A small audio embedding model, trained from scratch.
Training: muon at rate 0.021, 9400 steps, batches of 64, held-out accuracy 99%.
Rows from block 6 of a small audio embedding model, named by matrix and row number. Rows with one number belong to one channel. Each number is 128 + 24 x the weight over its row's rms, rounded and kept within 0 to 255. All counts start at 0. After the name is the row's rms in percent of the matrix's.
After each channel's rows are labels from the 100 clips, of 14976, where the channel reaches its highest value: "top examples" is what is common among them. Only what is clearly more common there than usual is listed. The data: synthesised imitations of 52 everyday sounds, one a clip. In brackets: how many of the 100.
# convs0: first width-11 conv (model.blocks.6.convs.0.weight, 192x192x11, each kernel summed), inputs 0-191
# convs1: second width-11 conv (model.blocks.6.convs.1.weight, 192x192x11, transposed, each kernel summed), outputs 0-191

convs0.92 096 [141 138 136 172 105 123 148 117 135 125 166  94 111 150 129 143  90 169 103 109 162 119 116  64 110 141 111 120 109 120 127 117 105 161 169 130 122 177 117 135 165 158 101 104 106 125 118 165 152 112  76 103 106 138 141 127 137 132 119 149  91 171 143 146 112 165 112 127 133 144 146 112 124 133  78 122 144 150 188 100 135 118 109 148  85  71 143 144 105 130 117 127 148 139 136 131  99 118  89 118 116 142 144  94 104 133 138 122 168 149 122 158 119 160 126 124  95 129 117 126 118  96 112  93 118 127 143  84 119  94  75 138 108 112 104 128  92 131  76 139 118 102 139 143 134  77 131 145 118 127 123  74 128 118 102  90 137 143 102 134 126 116 100 101 159 130 167 166  87 105 126 108 113 148 114 103 100  82 131 144 113 127 123  99 162 135 116 134 112 143  90 160]
convs1.92 088 [ 74 132 101 115 154 112 132  99 157 114 137 133 126 117 130  80 157 134 127 144 138 113  87 187 145 172 138 115 140 145 143 119  86 118 178 132 176 103 143  80 144 141 154 162 146 130 110 133 125 150 174 142 108 145 108 150  88 128 141 130 111 156 158 122 114 115 116 140 114 102  99 160 127 139 117 162 102 153  99 156 105 105 182 158 133 149 124 116 138 107 128 125 133 192 149 105 152 149 102 134 134 100 166  67 134 134 149 133 132 130 127 104 109 122 160  97 131 134 138 128 107 113 106 150 168 127  92 107 187 136 164 111  86 111 134 130 137 119 107 138 109 165  83 145 132 153 117 119 166 148 146 141  97 104 129 140 148 130 174 107 129 157 127 176 110 102 135 101 174 152 141 128 109 136  93 116 141 106 127 151 124 145 146 130 112 161 128 123 118 158 172 118]
top examples: machines and effects (75); laser zap (57)

convs0.61 091 [155 133 118 151 145 130 142 121 131 123 140  95  98  85  99 111 145  90 121 111 108 161 124 135 122 145 133 165 186 169 142 136 107 111 109 139  95 123 173 116 125 104  80 123 133 114 104 106 140  75 130 163  97 121 124 109  85  92 104 157 149 134 126  99 145 137  97 102  94  99  73 144 130 144 109 102 136 155 108 118  99 137 114 107 115 132 133 135 135 131 113 104 181 128  85 108 120 117 135 138 112 109 140 142  96 112 133 139 107 140 138 187 127 109 109 140 111 137 165 125 105 136 144 133 168 115 129 117 125 118 105 107 151 147 152 115 109 144 178 105  93 119 117 120 151 170  86 104 129 114 138 143 150 134  86 100  76 153 130 109 123 109  68  84 135 140  97 153 126 135 143 126 136  84 120 118 106  82  92 117 166 113 112 109 159 134  78  94  96 110 127 147]
convs1.61 082 [119 129 167 100 100 129 111 119 180 137 131 137 162 145  86 148 115 136 102 143 168 105 133  82 135 155 111 156 138 113 149  89 159  92 124 105 145 107  90 114 158 126 132 115 167 107 117  92 128 167 121 155 130 135 156 111 140 134 144 118 121 125 183 137 139  89  89 173 126 139 140 127 171 158 132 178 166 103 132 147 148  74 159 147 128 169 103 108 124 182 123 122 148 142 132 117 118 139 102 122 114  93 104  98 131 138 127 133 135 120 122 151 143  91 134 133 185 128 146 111 154 134 152  86 137 123 137 151 109 122 130 144 129 131 167 177 107 137 121 178 119 146 101 136 143 120 129 112  86 136 109  96 118 107 125 122 145 154 108 137 121 143 141 144 185  55 135 123 108  71 158 138  85 144 148 145 144 124 152 152 101 133  99 120 127 129 123 133 153 133 112 106]
top examples: clipping (43); text has "clipped" (43); laser zap (31)

convs0.37 093 [116 102 138 116 152  87 129 126 122  95 117 139 123 131 159 134 108 178 109 125 135 139 122 130 125 110 128  94 184 136  82 118  90 173  79 137 119 123  98 124 119 104 146 114 105 121 108 143 161 143 147 120 135 110 148 130 102 109 137  75 138  73 117 128 147 150 141 141  76 132 122 104 120 160 108  99  88 106  80 106 106 134 120  95 157 134 156 135  80 137 108 105 107 142 104 130 123 114 144 141 107 113  92 138  92  76 131  99 106 140  81 118 130 158 147 157 105  64 138 105 162  94  93 137 140 107 101 108 122 148 145 127 117 127 113 114 103 140 136 134  73 156 172 150 167 143 117 116 119  99 150  79 126 149 136 109 107 124  94 113 152 144 112 141 182 128 117 139 112 109  98 140 132 127 118 132 182 142 127 109  95 124 129 118 161  94  97 140  97 109 129 117]
convs1.37 091 [ 95 120 123  71 103 133 119 163 141 150 155 104 108 150 141 152 170 122 149  97 125 123 140 132 105 123 135 121  83 114 122 150 172 116 107 154 148 119 132 136 139 154 134 181  84 137 177 149 134  77  80 107 130  93 111  95 146 133  87 120 125 147 150 123 159  88 140 112 109 133 128 118 144 139 148 146 114 144 143 132 154 113 121 151 129 100 100 142  90 131 115 157 100 150 108 108 190 138 126 162 133 123 172 120 139  89 142 120  97 171 139 122 138  97  99 110 176 126 127 137 126 174 132  86 131 142 151 130 141 110 132 162 120  82  72  85 132 140 150 129 126 108 147 144 104 165  96 109 132 159 114 107 137 114 125 146 146 160  88 101 108 107  85 109 136 135  95 158 153 133 162 141 134  91 135 141 132 162 119 163 173 135 110 102 115 143 104 157 122 112 132 128]
top examples: machines and effects (57); laser zap (35)

convs0.58 126 [114 153 114 136 109 141 135 142 155 132 126 118 111  96 147  92 123 165 135 149 118 151 118 160 124 163 135 170 126 115 118 117 161 122 127  54 138 121  95 129 124 126 132 114 136 131 128 113 139 146  97 143 134  95 119 128  71 139 125 126 126 183 120 186 103 124 120 114 102 107 184 105 134 102 108 121 128 122  83 121 106 100 167 125 118 123 113 116 146 169  92 112 115 112 104 106 180 133 114 107 161  97  94 123 136 128 149  90 169 129 160  97 144 162 112 175 132 109  89 148  99 156 105 140 168 135 136 129 125 129 130 118 118 115 141 131 137 113 114 127 100 128 108  80 136 110 120 148 109 157 108 187 115 123 112 137 104 119 119 154 158 164 143 125  80 136 172 157 149 137 132 140 145  94 167 148 114 198  88 153 125 115 166 158  87 152 133 143 143 138 144 109]
convs1.58 130 [121 165 102  87 172  80 128  89  90  96 134 134  77 155 138 116 108 103 130 148 110 164 152 135 192 135 130 104 116 114 110  87  89 133  96 138 132 130  81 147 141 160 113 171 103  64 113 151 124 185 130 138 131 103 145 117 124 127 121 131 106 118 114 158 127 172 127  79 130 144 145 126 136 128 145 134  98  99 114 148 101 113 105 140 124 130 112 119 143 106 126 101 130 142  93  98 125 109 123  85 108 101 139 101 136 146 119 130 163 108 116 151  98 142 141 123 122 115 154 134 152  89  69 118 127 138 106 116 140  71 197 121 112 136 130 136 170 113  92 121 123 108 143 105  80 158 126  94 111 131  95 126 130 144 106 104 120 134 117 131 142 115 163 112 161  95 105 151 124 133 114 139 109 154 134 122 145 130 120 167 112 107 129 112 119  97 172 104 150 137  98 142]
top examples: machines and effects (45); laser zap (37)

convs0.143 089 [115 138 129 129 126 126 110 138 119 122  98 145 144 125 104 118 153 116 111 147 168 120 135 127  97 104 121 138 138 168 151 127 142 117 134  97 176  83 105 111 106 123 190 131 124 133 107 143 121 129 134 107 159 104 170 142 121 178  97 146 113 117 169 148  96 106 137 146 168 140 118 118 135 122 145 206 126 137 131 110 126 147 115 154 127 135  62 123 188 107 113 145 105 141  64  81 127  94  97 154 103 151 125 115 156 107 129 139 135 146 113 122 132  95 127 181 161 126 143 138 157 133 108 116 112  94 120 125  85  81  97  87 123 127 138 156 149 123  92 159 113 131 116 126 102 148 114 128 162  91 129 113 111 106 154 131 114 134 117 135  91 149 112 155  65  92 155 159 138 159 103 119 166 129  94 108 144 126  99 146 109 130 125  96 117 144 157 122 139 106 110 118]
convs1.143 097 [144 104 136 160 130 120 157 125 121 102 127 105 109 139 141 124  92 149 109 108 128  80 156 127 127 129 105  88 107 155 133 130 125 105 143 123 118 133 122 139 135  99  93 113 173  90  97  98  93 182 115  96  83 168 137 146 145 126 135 114 168 138 102 112  65 105 122 149 123  91 156 141 112 113 156 136 104 121 145  94 152 147 114 139  79  99 119 124 104 114 141 145 142 132 112 119 166 124 101 161 150 153 183 145  93 131 163 115 119 143 135 110  99 160 123 115 128 141  81 146 118 104 135  75 112 133 106 135 115 135 130 152  88 114 115  96 112 115 102  86 170 130 152 110 153  94 159 133 108 121 116 162 124 141 108 106 118 116 132 148 146 124 163  98 145 155  87 131 111 194 151 131 144 188 130 162 131 131  90 135 147 117 150 146  99 158 119 134 137 176 121 157]
top examples: signals (36); beeping (31); clipping (28); text has "clipped" (28)

convs0.26 102 [106  63 127 114 117 147 154 157  93 124 114 152 130 101 112  82 144 109 123 127 117 176 134 154  98 100 142  89  78 142 115 168 135 103 146 101 129 136 161  79 124 110 154 110 133 121  97 126 135 167 124 128 141 131 163 116 113 171 109  95 144 136 115 138 140 133  82 149 121 176 132 133 110 117 128 125 121  99 127 116 135 165 132 170 118 115 132 129 107 130 102 148 127 106 105 124 114 139 150 150 177 152 127  99 134 130  71 149 114 105 145 113 104 124 126 135 160 104 132 107 164 103 119 117 107 120 133 157 111 123 129 146 113 114 133 143 141 126 147 133 132 166 133 177 138 135 122 110 129 109 144  73 134  92 151 146 165 140 185 133 124 114 121 110 201 136 161  87 146 162 112 144 177 117 159  95 108  92 138 156 163 176 152 115 141 104  87 151 141 119 136 101]
convs1.26 096 [146 103 109 135 121 142  71  94 126 116 103 142 117 126 115 164 137 106 102  99 119 119 128  81 101 146 126  76 129 127 177  94 207  98 112 130 103 128 141  84 122 111 113  86 135 108 146 144 130 147  94 148 105 108 126 167 152 114 115 143  96 122 111  90 135 109 115 142 138 140 112 124 127 130 133 149 117 106  88 107 125 165 136 113 115 148 143 130 137 106 159  86 111 172 126 122 143 115 141  99 175  96 159 166 100  82  98 116 102  79  99 119 114 136  97 130 145 143 138 154  83 124 153 138  84 148  96 115 129  98 131 114 117 162 118 134 110 143 135 105 150 111 141 126 134 167 112 113 104 144 167 124 163 123 116 172 111 127 117 124 137 102 108 141  59 107 122 112 137 107 109 114  99 128 131 121 109  90 105 125 100 127 132 108 131  99 165 190 124 117 110 146]
top examples: signals (55); clipping (49); text has "clipped" (49); beeping (30)

convs0.118 081 [165 141 117 164 121 122 155 104 123 147  92 151 123 129 107 150  98  98 100 149  90 104 105 138  95 134 160 159  99 115 126 139  79 158  55 127 128 124 104 131 104 114 138 108 135 156 100 100  93 106 128 141 109 135 119 116 102 108 156 117 149 141 127 126 121 112  88 170 135 118 120 124 127 101 159 129 129 155 126  95 145 133 168  78 143 150 122 122 132 119 142 154 125 119  93 118 156 118 126 150 127 114 128 158 137 160 164 122 115 131 163 150  97 128 130 155 111 136  71 125  82 157 128 172 139 105 144 112 129 109 122  79  69 120 109 121 153 108 132 163 131  92 164 138 181 112 136 103 143 107 127 143 176 149  99 132 146 126 146 120 129  73 122 104 180 118 139 133 156  84 105 177 108 121 162 136 116 161 118 112 144 141 180 117 159 148 132 120 130 142 155 116]
convs1.118 090 [117 129 115 110  91 143 123 131 135 108 111  80 103 142 131 122 111 144 127 115  84 105 152 157 121 142 105 106 168 172 106  85 111 150  98 104 183 120 110 101 134 130  77 138 162 154 114 109 107 168 133 122 153 143 106 122 150 153 112  90 104 153  81 105 171 153 140  86  86  87 183 109 138 141  93 125 127 111 111 113 163 124 113 138 143 123  93 145 153 152  94 109 133 149 112 117  92 128 115 130 116  92  94 118 148 138 107 150 107 103 144 113  97 150 147  94 147  86 111 124 123 130  88 103 107 123 114 173 136 132 140 132 134 124 162 102 157 129 144  84 158 181 131 159 129  95 145 115 131 125 121 112 117 147  91 156 107  95 176 114 118 140 116 114 102 112 151 132 120 166 140 137 117 152 133 133 109 131 102  92  79 125  92 146 131 147 148 155 152 132  89 139]
top examples: nature (56); water drop (55)

convs0.161 095 [109  99  86 164 107 154 134  82 129 147 115 147 109  94  97 134 111 141  88 129  91  83 156 150 121 105 104 162 122 133 144 129 141 115 120 110  93 159 140 105 101 131 118  81  85 131 144  94 132 102  99 153 136 135  70 153 127 173 113 156 142 165 133 147 127 126 148 132 145 154 175 148  90 142 171 120 137  94 165 107 145 178 153  82  95 133 136 137 145 119 129 100 106 120 113 152  97 127 108  95 118 113 117 176 119 131 145 125 133 116 146 156 124 163 127 106 132 117 130 158  87 153 133 157 165 110 148 124 137 149 130 123 129 104 119 124 123 141 136 152 144 127 145 127 156 168 158 153 169 133 146 183 125 116 127  96 122 111 151 119 101  86 144 125 148  92 114 120 133 116 138 130 114  93 132 171 133 115 119 152 159 149  96 190 102 149 135 147  84  90 112 137]
convs1.161 088 [139  84 135 136 102 154 120 121 103 150 137 120 112 143 120 118 146  84 116 126  81 124 127  83 152 116 158  73 137 119 130 143 136 173 137 113 145 140 124 141 141 141  91 118 119 127 120 148 117 121 145 135 199 143 140 107 162  80 158 135 136 100 104 107  88 146 162 131 157  76 145  98 116  78 127 137 128 125  99  73 120 101  98 150 146 120 102 113  94 117  93 112 145 160 138 110 132 128 147 151 161  89  94 125 167 135 114 146 107 102 129 123  97 123 159 139 139 146  99 100 143  71 163 134 140 153 156 142 105 132 166 154 117 167 145 143 154 107 181 120 142 125 103 102 140  92 119  83 135 118 111 109 128 126 139 113 130  83 127 113 134 103 121 149  93 128 123 121 158 139  88  79 111 135  84 111 134 163 120 139 138  86 125 120 103 125 120 125 101 114 101 162]
top examples: clipping (41); text has "clipped" (41); signals (40)

convs0.101 095 [123 180 147 110 118 120 106 137 155 134 111 140  95 144 124 104  87 144 118 149 126 143 138 167  76  71 117 104 134 119 110  89  93 174 189 119  68 117 156 114 118 140 144  93 119 139 147 127 120 155 146 102 140 139  80 180 111 101 172 115 128 146 141 127 133 136 148 103 125 104 166 105 145 115 151 100 124 109 111 111 147 113 117 133 133 114 134 168  81 154 168 118 133 132 140 156 105 149 115 130 143 128 130  88 114 162 150  89 117 157 110 147 107 143 121 117 166 162 100 107 142 129 123 156 109 154 115 139  98 107  90 173  90 131 110 151 129 130 114 137 125 176 154 138 103  87 117 136 141 160 135  95 127 118 131 120 123 106 135 100 143 114 172 104 121 106 161 179 119 134 130 107 106 149 110 103 170 162 123 126 120 138 140  84 133 169 138 122 128 109  79 143]
convs1.101 104 [154 123 124 128  92 142 138 128 126 101 140  89 127 127 131 139 157 126  75 144 148 119 125 150 130 131 158 171 116 124 108 100  56 152 171 115 102 181 132 129 114 130 143 147 117 160 137 130 157 107 108 124 129 100  90 125 100 108 131  97  98 135 137 118 106 124 126 105 137 119 111 123  84 146 101  92 101 124 136 117 128 143  67  78 119 105 139 145 116 150 110 118 149 143 160 160  93  90 152  98 111 175 143 119 159  76 124 108 139 133 126 101 130 151 103 127 108 143  74 116 158  89 123 107 108  98  91 117 167  90 112  86 118  85 110  92 156 121 150  82 118 148 103 115 112 123 155  98 141  76 117 154 105 121 138 123 150 106 113 152 110 121 108 162 105 121 127  87 154 115 115 119 149  75 109 161 106 126 132 142 136 128 125 147  95 130 105 139 118 102 109 159]
top examples: machines and effects (58); laser zap (42)

convs0.155 111 [151 120 134 148 136 145 138 146  94 124 162 132 106 159 100 139 127  92  99 119 178 136 144 115 163 153 161 119  96 120  95 124 127  82  89 137  83 117 156 113 126 113 146 126 130 160 149  94 121 169 141  94 155 131 114 161 156 149 122 143 120 106 179 112  78  95 123 109 150 113 124 110 120 133 132 125 148 137 120 107 175 118 106 124 147 115 132 165 141 156 119 108 161 129 152 122  96 122 134 130 116  81 123 143 163 125 141 138  75 135 105 134 142 118 124 131 164 118 136 128 121 137 107 166  49 160 143 109 127 137 123 158 137 132  88 156 136 156  67  99  98 120 108 146 129 141  92 130 157 138 141 102 135 170 147 103 110  69 140 155 164 169 126 166 170  99 108 135 100 133 113 129 130 157 134 127 144 137 145  70 124 140 153 145 126 121 107 143 115 147 176 129]
convs1.155 096 [ 78 142 144 102 136 109 169 105 153 135 162 129 136 133 194 154 137 130 134 113 145 122  80 111 144 114  97 110 109 125 170 110 166 110 157 150 134 105 132 134 133  82 127 132 135 112 119 108 145  94  87 132  76 134 149 124 126 140 139 126 142 124 145 132 113 144 108 117  95 104 162 121 134 115 128 169 139 112 162 119  91 124 109 147 118  95 123 109  97 151 153 142 116 123 137  96 116 125 141  66 130 135 145 134 136 107 118 151  91  82 153  82 179 114 147 140 132 151 158 128 110 108 118  95 116  67 129 111 168 111 132 116 127 137  95 124 145 123 140 134 102 108  98  92 118 115 116 172  85 112 138 125 123 137 178 153 158  73 109  94 125 119 154 128  85 158 116 153 153 145 133 119 144 110  88 151 127  94 111 140 126 168  73 148 152 169 132 154 130 154 123 111]
top examples: clipping (46); text has "clipped" (46); laser zap (28)

convs0.182 087 [138  63 140 106 134 139 134 141 113 144 106 130 120 106 155 121 159 138 112 154 144 177  98  73 101 144 106 131 124 131 130 115 102 120  91 110 144 132 190 148 110 125 154 168  78 145 117 129 124 131 150 102 110 143 131 167 114  88 151 109 153 143  85 120 108 132 116 113 122  75 143 119 125 100  92 142 137  98 130 119 117 104 125 151  85 132 190 128 102 118 130 133 124 118 142  98  96 143 158 151 106 105  91 110 159 142 147 157 104 140 111 148 131 111 164 113 118  95 145 115 100 132  80 108  67 143 125 115 149 104 112  98 145 127 142  94 121 152 108 157 142 109  90 107 148 160 119 108  93 144 150  69 150 157 153 139 150 130 157  91 130 105 129 124  95 113 109 102 162 171 133  85 110 102 145 143 131 124 172 140 128 108 130 132 144 125 118 145 161 141 136 100]
convs1.182 088 [125 146 138 151 116 132 149 157 127 152  98 165  79 103 124  92 150 109 164 100 127  90 179 110 132 124 129 152 161 135 132 143 152 168 161 112 143  74 107 137  96 110 136  90 167 106 136 138 141 141 137 125 168 128 116 102 120 139 148 142 127 131 111 137 105 132 175 140 176 144 121 156  94 155 133 164 148 154 105 160 142 105  89  97 162 147 136 117 149 145  61 149 144 152 136 111 115 129 144  97 165 107 120 123 139 134 135 121  95 110 124 110 134 110 117 114 140 139 137 117 134 116 136 137 121 130 117 151  92 144 129 107  88 138 137 113 129 125 142 173 157 139 111 129 135  75 175 104 115  94 184  99 154 163 153 137 162 118 110 154  84 128 131 139 140 100  90 162 129  90  69 134 146 166 142 144 140 151 140 114 152 155 124 140 129 168 116 167 149 135 136 173]
top examples: nature (42); water drop (40)

convs0.40 112 [100 118 137 105  88  99 125 143 120 109 122 121 118 100 119 124 126 141 158  66  78 137 109 104 122 169 130 131 158 123  99 117 124 145 110 118 128 120 136 160 103 154 152 108 170 122 133 130 155 131 127 144 102 105 104  90 149 143 102 129 132 121 100 140 144  93 125 146 140  59 153 120 118 137 143  75 139 125 103 153 114 131  97 134 147 102 116 125 100 149 129 114 140 188 125 150 111 118 130 152 118 161 146 152 117 118 168 116 142 129 114 100 136 152 156 157 105 111 110 151 111 134 123 105 151 131  55 161 137  97 156 149 133 123  95 139 144 103 106  87 101 177 142 109 117 151  64 135 128 109 121 111 137  92 164 135 118  96 124 144 148 116 124 119 187 149 155 167 112 145 107  90 128 117 141 131 102  79 169 147 110 145  98 128  95 145 102 111 101 164 142  88]
convs1.40 089 [142 123 109 107 180  77 121  86 147 104 129 136 131 121 107 137 110 125 141 104 167 137 148 136  79 142 119 123 146 137 138 116 127 106  79 119 119 115 112 102 111 123 167 125 122 112 115 154 152  90 127 128 124 113  69 145 104 124 139 105 101  96 171 112 102 142 109 118 118 215 126 112 122 108 113 131 122  87 143 110 122 131 119 119 137 131 124 109 112  88 175 112 100 117 146 109 117 130 153  92 137 126 145 137 163 113 122 149 149 168 104 170 145 158 113 172 144 140 149 170 156 139 139 162 167  84 130  65 159 139 156 160  60 136 116 153  97 113 126 139  94 121 131  95  98 152 121 129 155 127 126  85 117  98 104 121  91 132 145 126 138  99 143 119  66 123 151 112 124 150 116 146 153 136 138 110 121 138 119 113 103 105 112 140 120 175 110 130 107 123 108 118]
top examples: signals (58); clipping (26); text has "clipped" (26)

convs0.105 101 [105 157 102 146  86 104 117 123 139 115 149 140 162 139 125 158 116 118 126 131 130 129 126 131 132 146 149 160 133  86  98 149 132 111  61 141 144 135  81 119 111 169 133 110 146 108 103 130  95 137 121 124 174 150 107  89 115  84 166 116 144 122  99 162 116  89 147 122 115  99 135 134 160  89  97 142  82 137  87 137 146 122 133 113 134 139 120  97 114 111 133  98 105 106 105 124 139 115 104 161 157 135 119 128 121 111  82  87 154 169 143 128 146 121 116 140 144 108 124 115 122 104 145 139 121 100 130 130 144 137  83  76 167 121 131 114 113 126 134  96 123 132 164 104 154 158 118  96 141 164 149 111 132 167 135 134 152 110 127 103 141 125 172 158 133 115 107  94 165 106 132 114 162  81 131 127 192 108 128 115 129 118  83 103 136 123 119  99 124 184 116  51]
convs1.105 106 [144 122 107 134 124 125 142 157  96 149 121 144  96 125 127 148  96 136 119  95 157 140 119 110 121 140 121  83 129 100 110 143 161 134 108 124  91 142 183 132 152  91  56 138 166 136 154 161 145 136 107 142 115 129  99 100 112 144 151 123 149 126 120 105 137 151 117  97  97 155 183 132 133 169 107 147 130  75 119 145 166 131 103  93 156 128 111 137 142 161 160 116 146 161 117 111 127 139 149 103 147 142 135 121 139 175 126 120 108 154  90 162  79 167 145 105 116 140 126 148 168 123  82 115 100 101 125 151 118  94 115 122 141 137 127  88  99 124 118 107 132 154 180 145 100 106 168 104 112 119 130 144 137 153 152 149 115  53 117 139 125  99 136 136  94 123 150 139 133 149 125 146 123 169 153 153 106 170  89 140 137 126  78 134 115 119 127 107 140 124 100 169]
top examples: nature (63); water drop (60)

convs0.64 091 [126 145 140 120 109 120 133 104 148 138 151 106  66 159 153  94 121  79 137 127 165  91 117 130  91 112 165 162 126 137 128  79 149 127 145  77 106 156 122 128 139 173 165 159 105 159 126 114 132 102 101 155 143 121 134 179  64 170 117 140 127 115 140 173 147 129 152 108 105 101 144 129 111 113 154 161 159 139 122 135 129 127 151 110 132 134 136 151 174  73 107 117 125 129 148  98 132 135  70 130 107  95 110 106  95 106 146  95 131 104 170 148 150 175 116  94 124 135 168 146 121 119 104 112 145 119 109 131 151 100 122  63  94 121 137  98 129 126 125 145  95 127 132 113 128  91 125 116 176 164 116 152 117 134 124 106 107 139 137 131 113 100 138 110 125 104 188 144 145 140 122 131 152 175 103 115 114 128 107 145 152 133 113 113 137 139 101 141 133 131 101 151]
convs1.64 082 [106 108 122 119 115 140  77 132 135  81 125 174 168 126 123 126 147 127 154 151 122 110 131 164 185 138 125 160 140 118  89 105 100  83 150 165 138 113 157 131 150 116 109 116 138  92 109  91 118 164 173 126 106 122 122 121 109 105 147  96 147 164 106 124 148 136 120 134  85 105 119  94 161 118 134 143 111 102 142  97 120  96 157 134 132 107 139 135  64 133 116 115 154 125 104 107 118 119 109 106 131 145 124  82 130 113 148 112 130 126 105 109 115 117 156 101 113  96 109 116 134 106  90 132 121 158 151 165 123  79 110 102  93 133  97 135 141 131 112 111 115 116 120 149  99 119  98 131 146 100  86 160 131 136  88 121 119 101 105 127 109 123 139 115 124 135 176 112 178 142 132 117  98 118 135 121  69 179  91 155 103 107 165 139 111 101 125 106 162  56 133 111]
top examples: machines and effects (96); laser zap (77)

convs0.7 119 [111  69 139 140 144 150 118 152 139 121 122 118 113 103 138 139  99  96 148 121 140 127 122 124 121 124 108 109 130 139 131 118  68 117 142 162  76 152 150 123 116 155 139 129 140 106 115 138 144 107 112 143 176 118 142 131 123  95 135 164  69 116 134 133 148 125 153  72 137 105 123 103 124 106 116 104  84 118 118 125 108 110 119 154 126 121 155 150  94  97 128 152 129 111 154 126  74 163 102  98 105 124 138 148 152 105  96 131 173 144 123 124 111 125 145 123 134 143 132 106 123  98 157 161  93 114 121  96 134  87  92 140 107 120  84 106 135 153  85 100 154 132 137 175  94 142 116 126 122 169 123  92 154 126 108 127  98 156  98 115 143 124  75  79 185 110 113  53 117  98 157 103 114 139 141 116 122 119 137 139 120 122  97  78 127 121 133 102 143  83 153 141]
convs1.7 113 [ 74  91 116 120 129 150 129 148 151 107 147 130 106 142 141 123 174 112 105 142 148 181 141 178 127 101 172 115 159 146 126 129 142 125 130 137  91 141 139 133 159 133 165 145  92 155  92 155 136 157 108 119 111 138 107 126  97 184 110 107 137 130 151 151 103 118 115 149 177 104 124 122 180 108 127 135 173 109 145  98 101 180 137 184 148 145 109 119 151 128 131 154 116 142 104 122 152 117  70 122 113 141 132 111 171 116 134 162 128  76 167 150 140 170 168 122 108 110  89 127 133 133 159 110 132 127  89 153 129 123  91 111 106  99 132 139 156 108  98 125 107  79 118 121 144 135 108 140 163 141 159 127  96 126 139 142 119 122  86 110 136 156 159 113 121  95 156  99 105 120 103 118 152 131 113 137 133 152  98 111 145 150 196 141 122 139 129 154 127 134 143 116]
top examples: signals (30); clipping (29); text has "clipped" (29)

convs0.77 105 [141  84 148 122 127 146  81 127 156  75  91  93 151 132 121 126  95 108  89 134 125 126 126 123  82 163 131 115  83  88 104 166 145  94 114 168 164 165 126 137 117  90 129 138 154 179 118 132 130 118 141 122 129 136 159 163 182 109 106 127 157 137 113  88 109 149 130 106 120 152 155 130 121 120 126 152 130 172 120  61 108 131 118 114 107 112 132 121 124 111 163 100 116 118 137 143 156 100 141 105 141 118 158 125 133 151 180 153 105 127 120 121 173 123 141 117 134 119 136 122 145  76 148  83 144 144 106  77 132 144 109 131 114 171 122 118 134 115  90 122 124 125 114 139 129 175 155  98 102 137 116 102 172 119 117 102  99 108 127 154 165 147 147 139 159 132  95  98 120 163  61 122 141 141 139 127 147 122 142 115 146 151 126 137 133 133 132 154 154 140 155 172]
convs1.77 106 [117 132 159 143 131 107 102  75 131  95 161 154 116 129 101 146 143 124 141 130 126 107 133 149 158  78 115 144 105 105 128 128 104 119 143  98 141 131  75 134 192 127 139 119 137  60 111 105 116  75 130 108 120 130 137 128 123 137 134  99 106 123 143 107 126 142  84 160 150 127 153 118 113 107  82 141 113 150 140 137  79 108 141 163 129 115 102 142 121 123  95 137 127 135 130 122  80 103 116  81  98 133 103 155  91  78 106 137 119 102 170 149 110 150 134 141 138 163  96  91 132 157  81 183 152 153 101 132 147 119 124 137 163 117  73 118 117 123  83  86 123 138 111  91 100 115 119 147 122  97 144 129 106 112 132  92 141 123 133 131 119 101 114 126 117 127 121 140 101 113 105 130 126 114 106 100  82 127  80 101 131 120 115 133  87  81 119 123 137 172 110 100]
top examples: clipping (52); text has "clipped" (52); household (40)